Weights of a small segmentation model.
Model: 13.1M parameters, 48-pixel images, encoder arch caformer, encoder norm layernorm, encoder activation silu, encoder patch size [2, 2], encoder widths [96, 192, 384], decoder activation gelu.
Data: trained on rendered scenes of coloured solids on a plain floor, 97500 training examples, 3.4 epochs.
Rows from block 3 of the decoder of a small segmentation model, named by matrix and row number. Rows with one number belong to one channel. Each number is 50 + 10 x the weight over its row's rms, rounded and kept within 0 to 99. All counts start at 0.
After each channel's rows are labels from the 100 images, of 14976, where the channel reaches its highest value: "peak on" is the class under the peak. Only what is clearly more common there than usual is listed. The data: rendered scenes of coloured solids on a plain floor. In brackets: how many of the 100, against the usual share in percent.
# convs0: first 3x3 conv (decoder.decb.0.0.convs.0.weight, 144x144x3x3, each kernel summed), inputs 0-143
# convs1: second 3x3 conv (decoder.decb.0.0.convs.1.weight, 144x144x3x3, transposed, each kernel summed), outputs 0-143

convs0.71:69 31 50 45 52 48 48 33 44 58 55 47 52 44 38 49 53 46 59 34 28 42 32 52 41 45 46 38 48 42 46 66 54 43 36 33 41 43 43 49 46 53 51 43 54 54 49 20 39 54 60 46 49 45 74 35 53 50 52 51 47 54 38 62 40 55 46 53 45 56 27 46 37 41 47 30 57 45 35 44 40 47 44 65 56 48 40 45 55 27 56 31 57 42 33 48 54 40 57 25 53 57 42 36 28 70 45 41 53 49 52 30 58 45 53 45 61 50 47 47 52 44 43 39 49 44 49 50 56 56 61 30 49 44 42 56 54 51 61 48 52 41 30 47
convs1.71:46 49 49 42 49 54 55 62 46 44 67 52 50 55 55 50 45 56 39 47 88 54 45 53 46 56 47 51 39 54 46 40 54 48 58 47 65 55 49 51 67 45 37 46 52 51 59 58 51 46 32 64 51 36 04 46 51 40 45 48 62 49 47 19 59 51 31 47 48 55 47 51 59 47 35 73 51 53 53 48 43 58 62 64 41 47 47 48 50 54 60 66 40 55 35 51 52 48 47 39 62 57 53 50 51 33 47 42 36 46 67 59 51 55 49 52 54 47 49 68 37 54 54 50 48 69 51 53 41 60 69 51 58 43 41 39 51 34 35 57 57 52 68 49
peak on: tube (33 vs 0.7)

convs0.83:42 57 46 47 56 63 44 46 25 54 72 46 46 47 54 35 52 63 31 50 59 37 39 59 60 47 62 81 60 42 53 57 48 41 53 55 49 51 55 48 45 57 54 43 55 60 43 48 58 48 58 47 57 63 35 58 56 29 67 44 36 39 41 45 59 55 62 63 50 57 53 46 45 46 45 45 30 38 40 50 48 45 49 38 38 60 43 37 50 51 52 60 39 44 48 45 38 37 40 63 45 53 42 56 41 47 54 44 49 46 36 38 76 52 58 19 39 56 45 47 42 33 53 48 51 46 51 44 57 31 52 29 55 50 68 56 48 66 72 47 53 44 44 59
convs1.83:51 50 50 57 44 49 34 65 60 46 25 57 55 37 52 60 44 45 61 54 46 69 63 38 48 34 48 42 41 52 44 53 71 42 51 59 46 44 40 49 44 38 46 65 49 35 62 64 48 25 40 59 37 41 68 56 50 59 47 53 43 64 70 42 45 38 44 40 55 46 51 61 52 45 44 37 58 73 67 56 41 45 42 45 60 45 61 59 55 69 36 42 44 50 59 36 52 53 64 40 65 38 49 54 52 55 52 45 39 36 63 47 41 53 40 72 57 59 41 41 51 60 51 63 47 53 42 55 36 54 60 40 65 52 43 48 47 43 35 55 46 65 68 36
peak on: bowl (42 vs 0.5); disc (39 vs 0.6)

convs0.97:49 49 44 57 46 49 47 34 47 42 42 32 35 51 38 30 36 51 43 72 58 56 46 48 43 42 49 58 42 45 34 57 51 51 65 42 49 36 53 61 45 62 63 37 32 61 43 47 56 39 42 53 36 42 57 55 60 40 45 48 69 52 49 67 41 52 54 48 57 47 37 62 43 44 82 65 49 41 44 50 48 46 39 40 64 39 39 41 48 49 48 56 56 52 60 44 51 50 39 53 45 41 43 33 63 55 36 52 56 56 59 64 23 48 23 36 45 32 55 57 48 50 49 37 45 60 35 62 60 48 57 66 52 42 44 52 56 36 46 46 68 49 37 58
convs1.97:53 54 44 42 57 54 54 46 35 38 42 58 45 30 66 43 49 33 32 49 48 42 66 33 50 44 47 54 69 48 51 58 58 53 32 60 41 46 41 32 49 48 39 51 50 63 67 53 29 57 44 49 47 48 36 38 48 49 43 39 49 70 61 35 70 34 40 60 60 45 43 48 54 58 55 62 39 56 58 47 45 48 59 49 27 50 41 50 42 45 59 44 50 45 59 56 20 43 58 40 58 53 41 62 33 33 46 48 50 54 64 48 31 42 32 50 61 48 53 33 56 63 37 55 45 48 57 51 39 43 32 45 48 46 42 65 58 49 70 60 52 52 52 48
peak on: bowl (38 vs 0.5)

convs0.133:43 51 54 52 49 20 54 36 31 36 58 66 49 46 53 30 30 49 51 44 54 42 54 53 49 42 63 40 48 46 45 47 49 40 57 46 46 42 49 49 51 65 33 72 38 46 47 53 41 29 30 45 49 57 60 47 36 44 50 40 59 55 42 43 38 44 51 41 58 37 60 52 41 44 52 45 55 42 45 49 57 44 60 46 45 62 61 64 50 43 52 53 44 54 55 52 40 37 22 42 37 45 66 54 48 37 54 36 60 52 33 63 47 54 53 38 42 56 61 15 33 50 57 44 34 52 34 44 48 37 51 45 55 39 61 55 48 60 54 42 42 62 66 57
convs1.133:52 50 52 63 60 47 55 45 63 48 54 43 69 46 51 40 63 52 54 59 47 42 41 53 44 42 49 53 53 63 34 45 64 69 56 33 61 59 53 45 50 43 50 34 61 53 57 41 50 69 86 51 61 51 45 45 45 54 30 56 44 30 43 75 53 51 46 62 40 73 44 34 58 34 53 53 33 57 56 50 44 54 48 49 53 44 23 44 41 57 45 47 70 53 40 48 59 59 51 54 66 52 46 47 43 53 54 43 33 55 56 52 43 54 47 43 54 41 42 77 45 31 46 57 48 55 75 62 54 50 46 47 45 58 49 57 41 45 54 62 55 39 44 41
peak on: capsule (46 vs 0.3)

convs0.100:43 58 56 50 58 55 48 48 48 42 57 50 61 46 42 58 59 49 46 47 57 36 50 47 58 33 47 54 66 52 51 50 60 47 47 68 60 57 50 64 44 53 35 44 70 41 47 48 67 56 64 47 58 65 36 56 52 58 48 56 51 52 54 52 46 61 58 31 44 54 42 40 51 64 47 63 34 42 50 50 45 53 39 49 40 60 56 28 58 44 57 55 45 30 52 42 64 39 52 45 31 47 44 52 49 04 39 34 51 60 30 47 60 50 42 35 55 51 38 53 19 36 55 50 54 44 56 28 56 58 54 45 56 58 53 42 50 39 35 47 51 52 43 36
convs1.100:38 43 45 66 56 59 60 60 45 50 47 50 45 58 49 46 45 41 50 65 40 51 58 34 46 49 61 48 46 46 55 67 56 48 63 46 54 46 43 35 52 41 60 40 33 56 51 44 31 41 32 57 38 54 61 54 56 67 53 45 31 49 69 68 47 44 65 75 37 50 56 50 42 54 55 40 50 53 45 52 27 43 58 63 74 32 49 52 55 47 64 31 50 59 59 51 37 42 57 53 55 38 47 42 65 60 47 60 40 58 40 53 32 30 44 43 52 50 52 50 76 56 31 51 53 38 44 52 42 59 45 47 64 44 66 52 53 66 47 39 50 54 39 63
peak on: capsule (45 vs 0.3)

convs0.46:47 46 48 48 49 42 43 47 43 19 52 36 47 58 48 47 50 58 54 56 57 40 42 46 29 65 47 60 53 68 62 58 56 49 54 51 42 43 59 44 46 41 31 58 62 50 38 44 60 35 51 60 48 51 53 64 35 61 46 45 47 55 50 58 35 61 66 29 32 57 49 58 47 39 78 52 45 38 56 46 46 56 37 56 59 48 60 48 64 48 56 56 59 38 56 41 48 45 47 48 37 66 53 50 54 30 47 36 67 46 31 44 41 45 30 30 34 57 56 66 41 26 59 52 45 48 54 62 46 52 76 49 48 55 59 51 42 39 54 59 49 44 51 41
convs1.46:44 58 54 70 60 50 59 46 47 47 41 48 52 41 45 50 58 30 62 66 44 68 52 56 62 39 61 55 51 60 44 53 28 61 62 37 57 36 49 32 63 44 58 58 43 47 56 55 44 41 43 39 25 66 55 36 76 58 42 38 44 55 61 58 59 36 38 50 55 61 53 50 44 52 39 47 41 53 45 45 49 36 71 66 71 68 35 28 55 48 40 47 50 62 46 55 47 42 48 54 56 49 49 42 39 34 49 50 57 72 66 41 50 48 41 63 51 36 36 55 57 69 50 43 54 39 43 59 58 54 42 57 47 64 44 53 50 54 46 46 59 41 46 43
peak on: torus (26 vs 0.5)

convs0.29:60 28 46 33 65 47 55 10 26 37 60 67 42 52 34 40 52 49 36 54 40 42 48 59 62 56 62 44 76 52 37 73 59 56 53 49 58 43 35 40 45 56 41 54 64 50 59 46 54 54 38 54 57 37 59 72 52 52 47 42 58 61 50 63 60 43 57 31 63 55 57 47 52 37 59 49 65 43 61 52 65 43 44 46 55 45 54 44 58 48 59 56 47 46 56 62 42 50 53 35 46 36 48 53 50 46 53 39 54 46 40 55 44 47 60 23 41 49 53 44 55 56 60 56 53 46 54 59 46 42 45 36 46 53 39 57 40 49 60 53 32 52 49 53
convs1.29:45 58 77 57 39 38 41 55 54 76 52 46 55 55 58 54 54 34 46 41 59 47 53 47 39 55 30 71 46 56 47 42 54 54 46 29 39 49 58 45 52 49 72 49 35 62 61 38 67 55 60 48 62 66 45 29 40 42 54 33 57 31 61 46 49 44 40 70 56 57 51 58 64 68 32 56 47 55 33 51 54 54 46 48 55 61 40 33 50 63 47 62 46 64 44 59 55 57 62 58 57 58 46 49 57 53 47 39 43 60 58 42 53 61 39 60 54 50 36 42 42 59 62 58 34 55 45 48 49 64 57 61 51 57 60 48 63 47 33 42 58 50 62 60
peak on: torus (27 vs 0.5); cylinder (26 vs 0.5)

convs0.137:47 39 44 69 50 39 48 46 55 58 51 30 43 40 40 44 46 47 24 44 44 52 47 62 37 58 63 56 48 58 59 45 67 46 43 50 50 40 51 33 65 47 53 48 35 49 59 48 59 67 48 50 58 70 47 63 55 43 63 54 35 56 52 54 42 72 50 54 45 61 55 49 47 43 62 39 42 27 57 53 60 40 49 53 49 38 61 33 40 56 49 47 48 51 35 40 42 34 41 49 40 61 51 52 46 27 65 29 39 62 45 35 48 58 36 38 37 54 33 46 47 24 54 55 50 41 49 39 67 60 61 55 53 57 34 45 37 44 58 43 43 57 47 60
convs1.137:58 46 65 42 57 59 67 61 48 45 40 61 70 47 62 55 55 56 68 48 62 52 60 49 54 50 58 54 59 52 59 55 37 52 47 50 50 43 53 63 46 58 58 60 50 55 49 51 52 36 36 57 46 34 57 42 80 64 41 51 61 52 56 51 51 26 60 52 70 45 58 48 48 57 46 55 55 67 53 54 59 51 50 42 61 61 32 62 51 48 53 61 41 52 66 51 59 46 37 47 48 50 51 54 49 52 16 49 60 49 59 66 47 48 69 63 65 55 50 46 54 72 52 49 53 46 65 51 31 38 62 53 56 45 71 73 69 49 37 44 43 46 59 42
peak on: bowl (85 vs 0.5)

convs0.40:43 49 37 58 57 40 49 33 36 40 58 37 50 40 48 31 50 51 35 45 51 47 17 47 49 48 48 41 39 58 42 56 53 54 62 50 46 43 52 57 54 63 39 41 61 39 52 46 64 43 47 47 48 54 44 70 48 57 47 48 62 46 32 60 61 45 49 53 63 38 66 55 54 46 46 61 48 51 57 42 59 51 58 50 70 50 47 55 62 62 33 50 42 54 35 50 36 46 67 46 53 31 57 58 48 20 44 37 62 43 46 67 71 58 56 30 56 40 54 43 56 54 61 48 32 36 44 54 56 26 51 49 49 43 50 53 54 68 59 63 48 42 67 42
convs1.40:43 37 63 45 48 51 40 44 62 49 20 56 52 65 44 42 46 50 67 60 43 44 54 49 47 37 64 56 56 44 45 47 46 35 69 54 46 59 52 35 34 50 48 59 33 69 45 58 42 30 45 56 50 59 55 44 47 66 57 53 45 60 79 68 41 54 55 49 35 63 60 45 56 54 44 54 55 42 58 57 52 59 48 48 41 44 43 57 59 39 64 38 55 48 63 35 46 52 41 47 70 51 35 49 52 67 53 56 41 43 46 44 28 49 46 60 42 59 44 36 39 37 53 51 52 60 66 40 41 64 37 40 45 65 57 61 42 28 54 57 61 60 43 52
peak on: capsule (31 vs 0.3)

convs0.6:49 50 62 49 43 44 55 39 44 47 51 49 36 52 38 30 42 58 50 64 53 42 59 39 56 50 48 38 47 29 42 60 59 45 53 61 29 49 41 42 61 48 54 59 44 63 79 55 43 58 59 54 30 55 37 37 57 44 46 42 76 43 41 46 48 20 58 41 33 51 41 50 43 52 63 44 43 60 41 49 64 51 34 55 51 54 47 50 32 49 46 50 54 52 52 46 49 50 50 29 52 51 50 38 55 72 35 57 55 35 46 30 32 41 65 50 45 49 53 57 46 37 44 40 63 48 60 73 44 56 58 50 35 50 63 62 50 49 53 44 43 42 60 37
convs1.6:66 47 42 46 41 43 36 43 71 43 59 53 49 60 54 55 64 49 52 27 42 61 47 74 54 60 60 56 39 44 47 54 45 56 42 42 67 62 60 49 53 36 60 59 56 50 65 61 54 44 39 38 67 46 44 59 35 51 59 63 36 32 34 53 68 51 53 48 43 65 55 60 57 40 43 46 43 41 52 36 30 62 59 53 56 48 45 47 40 48 35 53 57 30 46 47 45 57 44 60 61 56 57 40 49 46 67 37 52 47 59 56 46 35 38 53 38 42 49 39 48 41 43 61 59 40 58 57 45 20 50 26 50 45 51 67 42 60 58 46 56 37 44 56
peak on: spring (60 vs 0.5)

convs0.114:56 41 29 68 45 49 59 20 41 44 54 40 57 64 47 42 56 46 36 55 55 59 52 35 40 33 57 61 44 44 40 45 58 43 45 75 45 55 47 47 42 58 54 41 52 57 41 58 57 55 33 61 29 28 59 52 59 46 49 57 42 47 52 70 49 40 57 62 60 52 49 47 32 61 65 61 43 38 49 51 53 35 51 42 50 40 51 50 58 56 54 61 42 51 66 47 57 45 61 50 47 44 47 36 56 40 45 70 59 61 53 50 44 47 27 48 47 34 60 61 55 42 50 49 36 25 49 55 58 31 65 72 56 37 45 58 49 46 39 39 55 50 49 55
convs1.114:67 60 48 44 63 49 54 36 51 47 53 42 34 37 44 56 48 44 57 39 69 59 55 41 51 33 42 51 59 37 50 48 42 50 49 53 59 52 45 45 46 40 16 46 39 60 38 49 38 47 61 52 50 40 32 43 57 32 47 53 57 58 44 53 54 12 36 39 43 46 46 54 48 68 51 52 52 55 50 41 62 50 54 52 48 44 42 41 51 47 59 48 59 29 54 38 36 40 29 51 40 54 46 58 57 54 45 40 69 38 53 79 54 57 50 62 50 55 50 33 61 76 45 54 45 62 43 43 34 66 54 37 57 43 54 47 48 44 55 54 55 48 46 50
peak on: tube (36 vs 0.7)

convs0.126:43 61 52 57 55 54 32 48 52 52 52 21 56 59 48 37 50 59 47 35 56 52 52 23 65 53 58 24 44 47 67 46 60 61 47 58 36 46 55 45 36 55 49 34 41 38 61 42 51 35 49 44 43 41 43 50 47 56 51 54 72 60 36 50 56 51 46 45 50 45 40 50 65 31 53 67 31 68 42 45 75 31 53 38 44 46 66 44 47 57 42 54 53 59 54 67 52 40 61 31 49 39 42 49 54 62 42 44 40 37 58 43 40 59 44 41 41 42 28 45 53 54 52 52 33 35 61 37 54 46 54 45 51 53 54 57 42 48 56 44 46 56 53 57
convs1.126:60 36 55 52 50 37 61 52 50 51 54 48 44 39 51 61 53 45 43 62 51 71 49 66 57 37 65 63 61 44 51 55 51 70 65 50 45 42 45 63 76 46 56 62 44 49 43 42 46 52 50 49 44 50 53 46 51 39 39 46 50 50 65 42 45 56 45 49 69 61 72 47 28 76 41 41 60 37 58 53 38 62 43 53 48 57 38 59 60 57 58 49 58 57 48 37 57 54 65 67 58 61 42 55 40 19 58 57 56 52 64 60 51 44 44 53 60 37 60 60 45 51 76 54 49 72 34 68 53 55 61 57 48 52 48 60 44 49 53 49 58 39 46 38
peak on: cone (36 vs 0.4)

convs0.39:51 51 49 39 69 54 41 51 64 33 42 38 40 47 37 56 38 62 70 28 58 44 46 36 52 54 56 62 78 55 57 55 32 55 52 39 49 35 50 50 45 60 54 38 49 60 47 41 55 62 45 51 29 67 49 62 55 49 45 52 35 52 44 55 37 42 60 73 55 42 38 67 59 41 53 33 64 50 42 50 55 31 39 38 31 40 63 49 58 62 40 54 39 47 33 42 56 50 52 55 51 61 46 61 48 60 61 41 51 42 41 41 36 36 56 50 38 45 46 39 44 52 47 51 40 61 37 44 41 60 45 47 60 36 59 53 49 58 51 40 35 34 40 60
convs1.39:42 49 54 45 51 40 55 62 46 72 62 58 66 63 53 49 60 50 30 74 43 65 63 65 37 58 47 54 53 67 38 44 81 52 36 54 43 55 39 64 49 62 56 59 39 53 57 32 40 44 37 54 72 54 54 45 45 45 43 52 38 48 56 34 60 54 55 41 43 71 52 46 37 55 46 54 42 53 66 45 41 50 61 33 62 47 46 64 55 57 42 41 48 46 59 53 52 54 56 40 68 42 46 44 46 46 44 64 41 42 68 54 50 59 49 56 57 48 57 68 72 55 61 58 70 47 53 63 55 49 42 51 50 50 48 47 61 50 41 39 58 58 66 38
peak on: disc (67 vs 0.6)

convs0.21:50 51 33 53 60 48 44 40 39 47 42 42 49 42 32 39 38 48 39 43 47 46 52 61 47 63 68 48 46 42 34 51 56 47 50 40 41 53 51 41 38 63 53 46 32 55 45 49 65 46 37 53 39 57 64 56 39 50 45 54 53 66 36 60 43 63 56 52 60 60 50 51 52 46 73 70 36 24 57 54 51 47 43 52 38 61 56 51 59 63 53 40 36 62 46 71 38 39 54 49 46 58 48 45 44 32 36 34 60 51 44 77 33 57 42 52 44 41 46 31 58 42 57 54 47 47 57 35 54 39 74 59 36 56 64 54 46 50 70 62 55 47 50 42
convs1.21:50 48 56 34 50 40 77 54 44 60 57 42 50 39 55 50 61 63 63 56 59 42 53 51 59 39 49 39 38 58 65 51 52 52 52 55 52 35 49 44 58 44 71 63 29 36 38 60 61 43 41 48 51 27 55 51 41 53 37 34 37 47 46 37 35 29 59 43 44 39 53 43 50 58 49 54 53 62 59 39 72 36 54 61 70 46 46 51 39 55 76 54 56 38 48 48 50 40 70 36 49 48 69 50 62 43 47 46 52 38 55 48 43 54 57 48 46 41 32 55 50 57 55 48 55 51 31 39 59 55 54 43 56 53 54 56 54 40 33 47 57 78 42 60
peak on: bowl (55 vs 0.5)

convs0.125:55 23 67 43 67 36 51 39 33 44 52 47 43 51 38 37 48 44 48 52 53 51 32 52 44 66 56 63 65 43 50 66 41 50 41 34 37 60 32 60 41 50 48 51 24 66 43 48 52 40 43 68 60 45 25 52 49 52 36 70 55 41 60 58 49 54 57 46 43 62 50 55 39 52 49 44 47 51 38 56 42 54 54 63 41 53 35 53 43 52 51 60 55 49 29 41 37 50 54 48 45 56 45 62 56 52 52 38 43 45 58 29 27 52 55 47 61 57 40 34 45 58 68 47 54 53 39 40 50 55 44 45 67 57 46 59 48 41 37 31 57 52 47 65
convs1.125:59 55 29 63 32 48 46 54 49 51 35 58 43 54 45 61 48 59 44 46 51 50 45 39 58 54 55 46 52 70 39 40 62 37 38 51 53 50 80 38 39 47 47 50 54 47 37 56 48 49 55 51 35 50 77 53 70 52 62 36 40 56 45 69 54 47 42 54 60 44 52 47 58 53 53 35 61 51 48 44 50 45 32 35 38 58 46 45 66 51 61 20 43 58 72 49 60 33 45 62 44 49 51 44 54 40 47 63 52 28 25 38 63 49 43 53 45 52 62 59 59 41 42 43 57 57 54 62 50 35 48 58 49 52 36 31 55 46 50 55 49 48 49 59
peak on: capsule (40 vs 0.3)

convs0.86:34 36 53 52 54 65 49 57 53 60 57 37 56 40 46 42 50 47 15 46 56 43 49 37 47 53 57 49 55 57 52 50 50 36 43 44 59 48 40 41 45 45 71 53 56 45 20 63 71 51 64 51 48 72 57 57 48 62 50 57 58 41 51 45 37 49 52 62 41 53 47 57 43 42 74 42 50 46 28 51 48 52 53 58 50 41 53 48 65 37 56 37 51 52 39 51 57 43 51 50 38 19 43 68 61 58 51 38 59 47 54 36 30 50 43 57 53 48 34 39 65 50 54 48 44 45 46 49 50 52 68 70 51 45 44 36 48 48 47 57 35 35 58 41
convs1.86:53 53 51 31 69 37 45 40 49 38 51 50 54 61 57 60 53 54 62 63 44 68 56 45 52 54 53 62 62 40 58 62 39 42 44 48 51 49 63 63 53 58 40 54 37 42 63 35 58 54 38 59 56 38 47 42 51 48 39 33 58 54 52 47 57 55 61 52 42 54 53 56 62 59 42 66 68 39 61 42 37 49 46 34 57 48 21 75 21 54 34 59 53 33 47 49 54 57 41 54 35 65 54 55 44 47 47 50 54 57 52 49 61 52 49 39 49 43 54 65 49 53 43 61 65 40 34 47 32 43 35 44 54 32 56 62 62 51 62 49 41 70 48 57
peak on: capsule (63 vs 0.3)

convs0.36:31 25 25 46 62 70 63 31 61 38 48 53 33 59 40 19 45 49 66 53 52 43 37 57 54 38 49 38 49 55 54 36 53 40 48 28 33 46 44 38 55 40 69 57 49 55 38 39 53 73 55 41 54 47 74 64 44 53 52 50 52 51 35 45 40 49 49 41 56 57 48 68 56 53 47 39 57 71 64 41 40 61 47 48 67 40 58 47 54 48 46 50 49 47 46 61 58 50 57 53 44 49 52 44 47 64 54 42 51 54 46 47 39 65 50 47 46 52 49 59 44 53 40 31 46 51 45 58 48 57 54 53 58 66 34 54 57 53 58 54 50 49 33 62
convs1.36:38 52 47 60 43 34 40 58 33 63 62 40 51 41 49 63 60 46 20 40 51 51 58 41 37 49 46 71 45 58 44 62 57 57 49 55 56 44 57 72 46 53 64 51 59 49 56 50 38 30 31 55 50 45 30 51 63 42 43 54 53 39 62 26 55 52 37 53 30 39 52 50 47 60 52 45 61 35 39 45 68 35 53 62 43 43 34 65 45 51 51 48 40 46 35 33 36 64 43 50 68 50 59 48 44 35 38 45 44 52 53 48 36 41 44 44 54 37 46 43 54 61 76 45 40 41 46 43 47 38 56 51 59 43 53 59 54 52 41 44 54 44 58 50
peak on: tube (35 vs 0.7); bowl (25 vs 0.5)

convs0.81:44 58 35 67 55 68 50 54 48 37 42 34 59 42 40 48 55 45 56 64 52 55 49 61 56 73 50 45 53 66 50 49 49 41 30 52 42 54 50 47 56 43 36 44 41 29 66 60 67 46 56 56 52 60 56 52 75 50 47 51 49 60 66 61 52 56 48 46 49 56 51 46 45 27 52 55 51 51 52 47 79 59 62 48 48 38 45 40 78 47 46 49 51 71 49 48 60 41 42 52 52 30 40 57 37 38 51 58 55 43 51 34 27 43 57 45 52 46 27 68 37 49 46 37 56 50 52 64 41 48 39 40 46 51 55 54 36 37 55 42 37 40 48 49
convs1.81:49 51 59 36 40 42 36 33 54 56 56 51 40 55 58 49 39 70 41 56 44 49 64 43 51 40 54 56 46 57 54 62 41 56 52 45 50 34 50 60 36 50 66 43 50 54 33 40 43 39 50 34 57 54 44 53 25 50 43 66 42 44 38 41 52 47 54 53 69 50 67 68 48 66 37 35 37 52 53 42 18 48 35 53 49 53 51 55 25 58 45 42 55 45 54 43 40 45 58 48 53 64 53 48 54 43 61 40 50 58 51 61 37 39 39 57 60 57 49 28 58 33 59 57 46 34 49 27 48 46 70 38 44 39 40 40 50 54 49 52 61 46 35 48
peak on: disc (40 vs 0.6)

convs0.38:44 64 61 54 44 71 43 54 52 36 50 52 45 43 57 52 58 37 34 45 34 44 36 64 59 46 54 63 54 43 33 38 60 53 41 42 50 43 44 46 46 36 53 59 32 44 53 45 51 36 64 37 46 57 42 53 51 61 53 54 47 60 70 44 43 36 65 65 40 67 41 61 42 58 43 49 44 62 51 56 53 50 25 39 55 45 57 65 65 45 36 46 54 59 60 43 51 37 42 62 46 64 60 71 68 61 37 46 45 52 48 32 20 59 32 42 44 53 41 60 40 51 44 53 49 67 46 47 41 46 56 41 51 62 49 54 50 56 54 39 49 44 52 71
convs1.38:59 50 52 27 61 12 63 48 54 56 63 36 54 51 43 44 46 69 51 45 50 41 44 49 49 54 44 32 52 64 52 61 52 35 67 38 44 41 54 56 36 61 59 33 57 44 46 57 59 47 49 61 41 44 50 58 47 46 47 43 57 39 51 60 66 50 38 43 59 33 53 46 42 46 52 65 53 51 58 57 61 46 52 69 54 41 59 41 31 61 59 63 33 51 67 38 50 46 50 48 47 40 61 28 49 66 44 60 39 41 42 58 71 60 45 44 51 34 69 45 44 59 58 51 49 45 50 35 45 47 68 48 63 49 52 46 52 55 38 54 55 63 66 38
peak on: cone (70 vs 0.4)

convs0.107:49 40 53 64 41 52 42 47 35 31 47 44 37 40 61 42 67 45 55 48 52 41 57 42 44 45 49 56 59 69 66 47 44 47 56 39 45 35 50 42 49 46 36 61 28 48 27 49 50 51 48 59 29 64 63 58 50 51 58 57 53 72 56 34 57 64 56 59 63 42 54 61 40 54 56 55 48 59 67 59 58 65 59 43 53 57 58 52 34 35 54 56 43 55 56 54 46 57 50 54 53 50 63 43 62 52 60 59 66 44 61 36 25 34 41 45 39 44 61 43 67 43 43 35 32 35 42 49 48 28 51 72 46 44 48 34 54 48 54 42 49 52 41 42
convs1.107:46 40 54 39 37 41 44 60 75 70 62 43 66 33 44 49 39 59 34 49 57 35 42 51 53 49 54 54 41 49 49 35 54 48 49 57 43 52 46 74 50 50 50 43 44 39 45 43 45 45 51 37 47 29 25 61 58 57 49 52 62 54 26 43 40 45 41 57 47 44 39 48 44 51 42 62 51 48 34 52 65 28 35 65 58 36 47 53 71 31 28 54 52 65 48 56 55 40 47 51 64 50 43 66 42 52 43 58 51 48 47 57 55 60 64 65 43 39 51 62 37 58 72 55 50 48 47 58 61 40 57 37 50 40 55 50 50 55 42 64 43 45 61 43
peak on: cone (34 vs 0.4)

convs0.1:45 51 37 69 45 28 48 27 37 54 51 64 47 47 33 47 54 40 46 61 42 67 41 40 38 30 58 62 56 46 40 57 56 71 39 43 58 43 43 49 54 45 49 45 32 59 41 47 51 47 48 53 32 37 46 54 50 57 50 39 36 46 52 47 49 34 58 44 47 51 52 49 46 33 69 44 54 56 44 52 54 49 23 44 40 49 49 44 51 60 60 61 55 39 70 54 50 47 48 57 56 45 42 43 56 63 33 59 44 41 35 37 82 64 44 43 46 45 45 45 55 46 49 44 51 52 41 62 48 47 45 44 48 55 49 63 64 48 31 66 71 32 62 41
convs1.1:53 50 57 39 45 37 38 37 41 51 36 43 42 57 56 51 64 53 48 43 67 46 56 41 62 49 54 50 47 39 48 59 29 40 45 46 48 39 45 56 47 57 64 54 62 57 45 40 36 34 35 50 53 48 38 36 38 37 52 83 75 53 39 43 61 44 58 60 65 48 61 63 50 69 43 55 43 47 67 50 37 70 59 47 57 48 60 49 48 63 47 46 50 70 41 44 56 51 49 53 40 64 42 49 61 36 58 42 39 58 62 73 33 37 46 64 47 44 38 35 57 58 52 43 52 53 56 35 50 62 53 46 71 38 49 46 51 47 55 39 52 59 39 61
peak on: chain link (32 vs 0.3)

convs0.2:36 47 38 45 56 58 60 57 45 48 31 34 36 53 51 57 49 50 43 41 55 47 45 57 39 54 44 43 40 43 62 46 55 52 49 51 41 50 40 66 52 51 42 65 24 56 34 39 40 36 44 37 62 49 70 48 53 33 59 55 34 58 43 38 53 60 49 40 49 53 55 48 43 43 56 48 43 58 65 54 57 47 28 63 48 55 58 56 51 57 56 57 40 44 61 54 46 46 70 62 63 52 59 78 54 38 47 36 42 57 49 50 34 39 25 55 60 42 54 29 43 43 58 54 46 59 29 32 54 30 35 48 65 52 49 44 34 55 60 41 51 62 44 53
convs1.2:65 59 62 51 50 50 55 38 47 39 63 52 47 54 45 39 63 52 60 62 53 34 43 28 66 53 52 52 58 64 28 51 39 57 34 41 58 47 62 39 37 50 49 36 52 43 55 55 50 46 62 61 42 30 55 66 66 72 58 50 69 60 46 82 42 41 48 47 42 44 41 63 63 39 59 49 57 46 51 52 37 42 51 46 60 47 52 43 59 57 49 39 59 48 60 58 46 59 29 63 41 52 33 36 52 56 57 54 54 37 38 54 52 71 66 52 33 51 46 55 60 52 47 32 63 40 51 47 54 41 54 54 42 42 44 58 62 49 43 61 42 29 45 47
peak on: torus (33 vs 0.5)